config = dict(
    model='masked spectrogram model',
    norm='batchnorm',
    beta2=0.95,
    eps=1e-08,
    batch_size=128,
)
Rows from block 2 of a small masked spectrogram model, named by matrix and row number. Rows with one number belong to one channel. Each number is 128 + 32 x the weight over its row's rms, rounded and kept within 0 to 255. All counts start at 0.
After each channel's rows are labels from the 100 clips, of 14976, where the channel reaches its highest value: "top examples" is what is common among them. Only what is clearly more common there than usual is listed. The data: single English command words and digits, spoken by a formant synthesiser in many voices.
# convs0: first 3x3 conv, stride 2 (model.blocks.2.convs.0.weight, 160x96x3x3, each kernel summed), inputs 0-95
# convs1: second 3x3 conv (model.blocks.2.convs.1.weight, 160x160x3x3, transposed, each kernel summed), outputs 0-79

convs0.43 [ 88 158 124 137 134 119 138 134 147 107  94  99 113 138 157 147  77 134  97  96 130 138 255 121 158 147  61 129 105 137 162 176 103 112 124 159 133 172 160 153 129 128 115 111 117 111 100 136 161 124 132 173 158  67  81 123  96 142 102 139  97 155 141 219 119 153 123 101 115 111 100 115  98 134 117 139 150  92 163 101 102 107 161  93 138 133 119 136 103 129 104 195 175 180 148  43]
convs1.43 [187 191 103 139 123 175 124  65 179 137  77 127 142 133 138 114 132 169 159 125 138 155 120 114 132 120 175 174 137 110 104 124 132 195 107  87 123 197 186 140 126  97  92 143 108 114 112 191 131 129 116  63 128 110  92 136 122 149 117 170 127 131 100  87  94 176 113  97 135 153 135 127  79  52 189 123 144 156 123 111]
top examples: /m/; /ɹ/; /j/; /u/

convs0.98 [134 117 164 113 132  89 148 129  92 120 150  58 140 118 132 192  98 141 117 103 123 130 121 104 128  69  93  92 135 166 164  93 148 115 121 171 136 136  70 138 127 107 127 145 148  78 137  86 131 180  78 199 126 117  82 137 132 120  48 162  80 118 139 150 157 102 108 166 149 179 110 106  82 196 155 143  84 161 118 119 114 139 182 118 141 168 144 139  48 166 124 120 113  84  87  95]
convs1.98 [147 177 112  86 110 208 137  66 160 133  86 117  68 125 147  76 133 101 143 159 125  74  87  74 124 147 138 135 127 105 144 120  98 132 121  99 118  35 170 135 135 157 125 146  91 152 161 100 118 104 119 105 127 174  99 129 103 182  70 147 102 101 145  64 106 133 172 108 118 100 153  75 121 170 117  61  93 109 101 119]
top examples: /k/; /s/; clipping

convs0.106 [158 125  45 146  97 139 124 156 177 186 132  87 119 171 107  94 100 112 157 112 107 138  94 143 106 143 127 141 105 104 136 115 100 182 133 109 133 120 100 122  36 128  95  96  96 105  91 102 109 167 123 152 119 101 105  85  80 104  96 136 122 104  81 166 237 142 148 114 151 135 150 145 166  92 143 139  84 148 139 106 112 110 119 204 157 155 175  97 165 103  88 117  87  97 133 106]
convs1.106 [163 155 174  97 116  94 100 198 110 167 211 124 154  93  80  74 123 102 144 134 163 160 149 106 118 120 146 131 148 111  84  36 121 112 158 113 148 172  60 109 156 154 122  90 168 116 173 138 144 161 130 108 166 130 151 108 199 161 149 145 152 108 117 184 172 103  97 122 102 149  84 109  86 142 123 106 174 136 141 141]
top examples: voice: child-like voice; quiet level

convs0.19 [178 123 164 113 123 189  70 123 128 121 108  96 136 151 163 114  34 118 129  99  87 124 111 113  77 170  80 132 116 106 122 153 123  98 120 126 152 110 147 125  89 123 130 106 101 101 179 120 128 116 148 158 153  57 125 138 127 116 136 110 128 142 104 147 116 150 103 124 136 160 142 131  70 152 152 133 139 109 109  94 116  72  45 217 138  77 132 115 165 187 122  64 172  94  75  89]
convs1.19 [105 172 148 154  78 112 149 183 149 149 144  53  68 180  92 175 120 177 161 172  73 151 131  92 143  91 110 133 124  87 119 110 145 109 107  76 120 131  96 125 123  28 130 155 132 110  49 147 132  97  78 148 165 126 144  69 122 136 145 143  20  87  97 177 145 116  79 127 133 146 102 160 123 110  71  50 154  99 155 127]
top examples: reverberation; /t/

convs0.13 [154 147  96 143  93  95  96 117 124 114  58  53 143 148 136 186  84 134 132 131 103 116 150  93 121  78 119 104 130 143 142 182 111  95  75 119 140 125 150 100 142 131 149 167 128 190 132 141 149 147 170 125  67 137  99 131 145 119  65 103  38 143 103 152 155 129 183 110 150 147 118 118  75 150 137 141 115 134  78  89 106 106 143 127 122  94 100 171 124 110  95  98 108  43 188  85]
convs1.13 [ 97 163 145 234 108 152 178 147 158 116 128 129 143 157 157 136 127 156 166 121 140  80 111  90  96 127 152 157 114  93 114 120  94 121 138 128 106 101 154 161  99 143  38  99 117  95 177 131 139 116 172 191  85 150  89 132  81 165 204  98 119 109 119 131 114 160 119  80 108  63 100 116 142  54 142 174 153 115 121 149]
top examples: mains hum

convs0.12 [101 168 120 145  74  94 105  85 176 126 164 123  66  41 113 156 120 101 160 145 134 122 123 126 177 157 133 155 130 148 151 127 123 102 117 143 144 139  99  92 108 125 107 144 155  94 202 163 122 184 120 129 102 120  92 143 103 139 141  95  76  98 111  90  92  80 130 150 142 112 115 144 133  96 131 132 131 131  81 145  88  69 127 150 126 143 161 195  96 156 111 151  57 105 194  41]
convs1.12 [117 162 129  90 146 127 156 203  96 140 151 149 157 122 178 133  78 148 109 107 195 132 101  96 114 115 177 144 105 204 127  78 104 114  87 109 142  72 131 155 108 130 112 102 181 122 169 142  88 126 143 186 131 142  83 120 161 104 116 116 192 109 107 146 123 108 152 122 107  97 133 105  48 175 133 118 143 139 107 151]
top examples: voice: deep voice; thin (high-pass)

convs0.157 [141  61 106 112  82  89 148 188  99 126 138 155 118 134 149 127  89 141 173 139 167 135 141 122 104 135  83 111 129 140 141 190 143 125 151 122 144 110 104 141  46  97 111 113 171 121 128 142 122 140 161 202  67 127 160 135 127 115 108 140 146  79 128 109 194  66 123 154 154 196 130 152 114 168 166 136 137 112  90 114 165 116 145 145  70 103 138  99 147  43 195 143 152  95 166 115]
convs1.157 [113 101 184 140 187 129 110 102 204  79 127 162 114 106 107 152 184  98  88 110 218 186 118 142 120 126 151 141 161 128 108 166 168 165 128 189 122 106 116 122 169 123 120 153  99 121 101  98 117 166  94 103 101 138 169 174  88 102 153 135  89 140 147 174 108 136 126  97 155 111 104 131  94 165  68 136  90 122  70 118]
top examples: reverberation; mains hum

convs0.134 [160 147 184 101  84 134 158 113 187 156 121 135 131 100 136 161 111 108 119 157 163 172 145  98 131 102 146 140 119 150 151 115 117 107 103 120 169 107 151 159 114 165 106  85 142 105 207 134 130 190 100 139 140 122 100 180 122 159 140 144  99 174 110 102 151  57 161   2 155  78 147 167  97  83 118 135 125  85  96 104 140 114 120 122 158 177 127 137 136  65 156 128 136 115  73 125]
convs1.134 [135 136  71 106 164 143  85 147  96 118 158 113  92  68 230 110 140 130 118 132 136 106 149  67 150  86 145 105 113 143 159 110 115 162 133  94 100 104 128 152 121 125  96 149 143 102 122 157 127 135  90 185 150 146 165 122 132 107 154  93  80  89 146 122  84 150  87 120 121 112  90 166 130 143 125 102 113  88  98  80]
top examples: mains hum

convs0.33 [122 114 131 116 110 113 180 168 129 104 175 126  96 147 134 145 143  17  71  99 103 102 130 142 147 164 145  89  81  98 154 128  96 154 157 114 139 110  98 118 132 115  84 110 136 153 110 110 109 126 151 157 124 196 132 137 113 119  82 122 173 156  89 107 106 126 165 178 129 149 121 144  49  73  98 166 180 114 125  89 155 108 165 163 197 132 139 161 135 102 117 175 142 125 139  42]
convs1.33 [175 121 149 125 189  83  99 107  98 105 116 152 127 126 100 195 207 165  99 109  89 179 180  88 136 119  93  99 166 117 136 159 110 151 135  95 118 132 166 124 125  87 135 108  85 154  95 166 129 106 194 126 160 135  94 120 115 121 103 177 109 129 158 134 109  99 101 162 129 136  94 164 116 147 137 112 112 153  76 125]
top examples: voice: child-like voice

convs0.94 [120 120 117 107  77 183  54 176 129  91 112 169  95 155  81 150  75 157 141 114 175 121  70 126  60 170 134  81 134 117  67 129 119  98 151 182  92 145 146 163  92 153  76 120 114 117  84  81 132  89 119  78 135 141 130  71 128 129 193 142 137 128 107 139 114 130 153 120 148 157 171 173 122 159 194 137 140 131 117 109 106  70  98 134 120 132 126 137 168 138 145  53 117 124 140 131]
convs1.94 [166 114 103 179 104 111 145 146 121 153 125 153 136 159  76  25 105 107 203 135 123 115  54 104 101 128 157 155 166 145 117  83 143 144  86 102 152  26  64 114 149  96 116 107 122 136 105 178 144 121 169 111 107 114 117 166  70 145 141 155 153  88 112 176 101 135 129 146 152  81  87 168 175 184  97 133 113 111 133 104]
top examples: mains hum

convs0.47 [ 98 184 108 150 105 114  88 126 155 170 170 181  58 141 119 128 113  94 116 122  95  65 166  86 102 106  88 149 172 132 156 160  83 146  70 120 149  75 119 115 142  98  98  83 162 131 139 137 171 127 128 142 141 127 127 124 125 132  50  86 127  90  96 145 146 135  99 152 164 117 177 136  67 174 119 147 115 123 116 121 121 105  86 100 200 149 106 168  82  98 156 157  59  98 144  95]
convs1.47 [107 134 126 136 172  95 162  66 171  98 136 117 140 182  81 115  90  79 103 155 179  65 135 126 108  91 102  58 144 175 103 131 146 137 107 149 150 138 126 113 142 163  85 134  90 153 147 173 124 134  90  88 114 108 124  88 144  87 130  91 210 162 178 109  72 165 158 130 140  80 110 112 200 168 120 186 160 157 105  91]
top examples: voice: deep voice

convs0.84 [148 153  78 143 195 112 138 129 134 120 104 111  91 174 133 159 150 142 102 133 138 116 167 179  83  70 136 120 148 170 187 156 127 137  86 106 161 126 112 112 159 152 140 162 118 158 147 144 129  96 162 112 106 150 166 173 121 137 111 144 125  95 143 114 171  72  56  36  96 109 150  79 118 133  75 148 165 129 138 195 121 170 111 183 160 130 136 125 143 125  84 194 108  72 126 105]
convs1.84 [132 101 104 157 147 120 120 128 133 118 144 135 109 151  90 122 143  87  82 136 163 103 113 123 152 114 201 108 181 182 123 129 137 106 117 138  82 180 143 101 110 198 104 116 129 113  99 163 116 102 153  88 121 123 117  31 113 120 120 147 123 115  91 141 114 126 135  69 183 166 136 126 130 157 158 166 132  51 109  69]
top examples: /k/; /s/

convs0.41 [ 81  46 115 130 137  96 194 157  55 105 148 140 157 151 164 145  68  79 167 107 171 136 158 138 108 115 103 160  75 132 183 150 126 145 116 123  83 146 154  98  99 145  89 116 132 151 166 167  71 128 103 168 101 128 147 130 144 110 131  85 169 106 146 131 120 163 101  99 155 176  99 105  98  88 128 134 120 139 187 170  98 149 133 108 138  78 180 112 129 204 119 173 111 115 158 121]
convs1.41 [ 98 186 113 129  82 131 124 107 123 181  68 127 143 119  94 169 173 131  98 101 142 182 141 138 140 167  98 134 146 117 137  93 130  93 130 143 111 135 107 151 165 159 145 126 161 142 127 109 159 102 148 127 111 152 108 101 142 144 107 133 110 173  82 135 127 130 134  94 122 115 115  90  82  71 182  93 165 137  76 140]
top examples: voice: child-like voice

convs0.6 [ 97 139 147 111  94 115 130 119 148 116 110  71 138 108 164 129  96 131 126 139 205 125 143  91 133 131  77  54 105 138 108 144 123  59  99 133 168 107 147  88 128 204  98 164  79  99 168 178 117 136 110 171 128 158  85 113  79 113 153 151  79 188 179  77 141 157 136 111 115 133 130 127  90 108  84  83 143 117 160 120  98  74 144 159 154 145 111  98  99 127  77  70 103  87 119  99]
convs1.6 [149 144 104 208 156 109 150 158  94 126 198 136 121 131 144  95  96 113 150 157 156 169  94  88 121 134 167 245  67 107 142 147 148 110 138 171 154  84 153 154 170 144 156  99 125 118 157 106 105 144  70 171  72 114 103 157 150 123 159 137 107 140 107 107 161 100  73 155 156 120 100 144 100 116 138 157  60 112 167 103]
top examples: voice: deep voice

convs0.102 [ 83 110 114 117 151 106 142 163  50 169 183 142 105 110 144 130 133 123  96 131 135  69 128 130 133 119 168 126  80 127 158 174 114 172 136 124 126 131 151 146 117  90 116 171 137 129 119 130 118 153   5 117 205 127  90  97  88 137 115 149 139 166  95 149 112 103 174  89 173 167 180 102  92 185 143 120 150 134 157  97  70 125 146 147 169 106 172 131 128 104  74 100 109 165 123 118]
convs1.102 [160 129 103 104 165 123 145  69  89 167 159 138 151 116 124 138 164 131 113 136 120 104 126  45 108 108 166 135  66  87 157 201 102 167 120  92  87 105 122 147 123 123 113 148 125 167 108 100 142  95 133 127 163 159 125 103 120 154 171 102 126 150 102  96 183 129 105 169 145 102 151 149 186 130 172  75  94 158  56  68]
top examples: mains hum

convs0.152 [179 126 123 129  99 132  79  69 123 144 144  99 160 176 106 114 116  65 116  73 160  87  54 109  84  82 156  76 169 111 128  82  63  87 135 123 152  81  64 183 184 119  93 129 128 119 142 139 163 101 130 135 154 162 156 150 157 151  97 139 103 149 118 105 169 101 106 102 129  94 128 169 112 129  70 147 124 140 136 144 159 128  86 153  87 122  83 140 119 116 183 125 103  83  88 155]
convs1.152 [126  97 109 110 104 111 111 160 176 120  46 132 125 121 127 118 140 175 175 116 190 134 152  82 120 138 153 184 132 119 161 112 144  95  97 142 115 105 131 163 142 160 143 141 106 103  86  64 165 165 132 133 106  99  77 138  99  83 122  92 200 136  94 112 104 110 191 121 194 127 171  84  82 150 129 154  65 140 118  60]
top examples: voice: deep voice; /f/

convs0.118 [134 146  93 108  93 167 175 117 108 115 131 104 188 128 148 170  75  35 130 111  78 143 125  72 102 126 148  62 147 123 164 117 155  65 128 125 146 150  81 147 170  94 160 180 163 146 149  68 122 130  88 113 131 124 130 120  95 121 126  79 112 121 139  73 168 108 148 136 149 136 114 135 149 158 160 155  73 149  95 111 157 169 125 171  86 106  63  71 103 142 161 108 134 128 120  78]
convs1.118 [  1  85 120  72 131 164 159 185 132 168 105 165  81 118 122 115  56 106 151  60 124 119 137 112 141 117 108 106  59 124 134 113  84 113 139 147  85 171 149 119 110 147 103 130 139 133 135 135 115 149  82 147 110 152 204 150 152 119 127 108 155  91 137 109 115 170 154 144 132  80 124 118 145 128 144 101 184 133 129 149]
top examples: voice: deep voice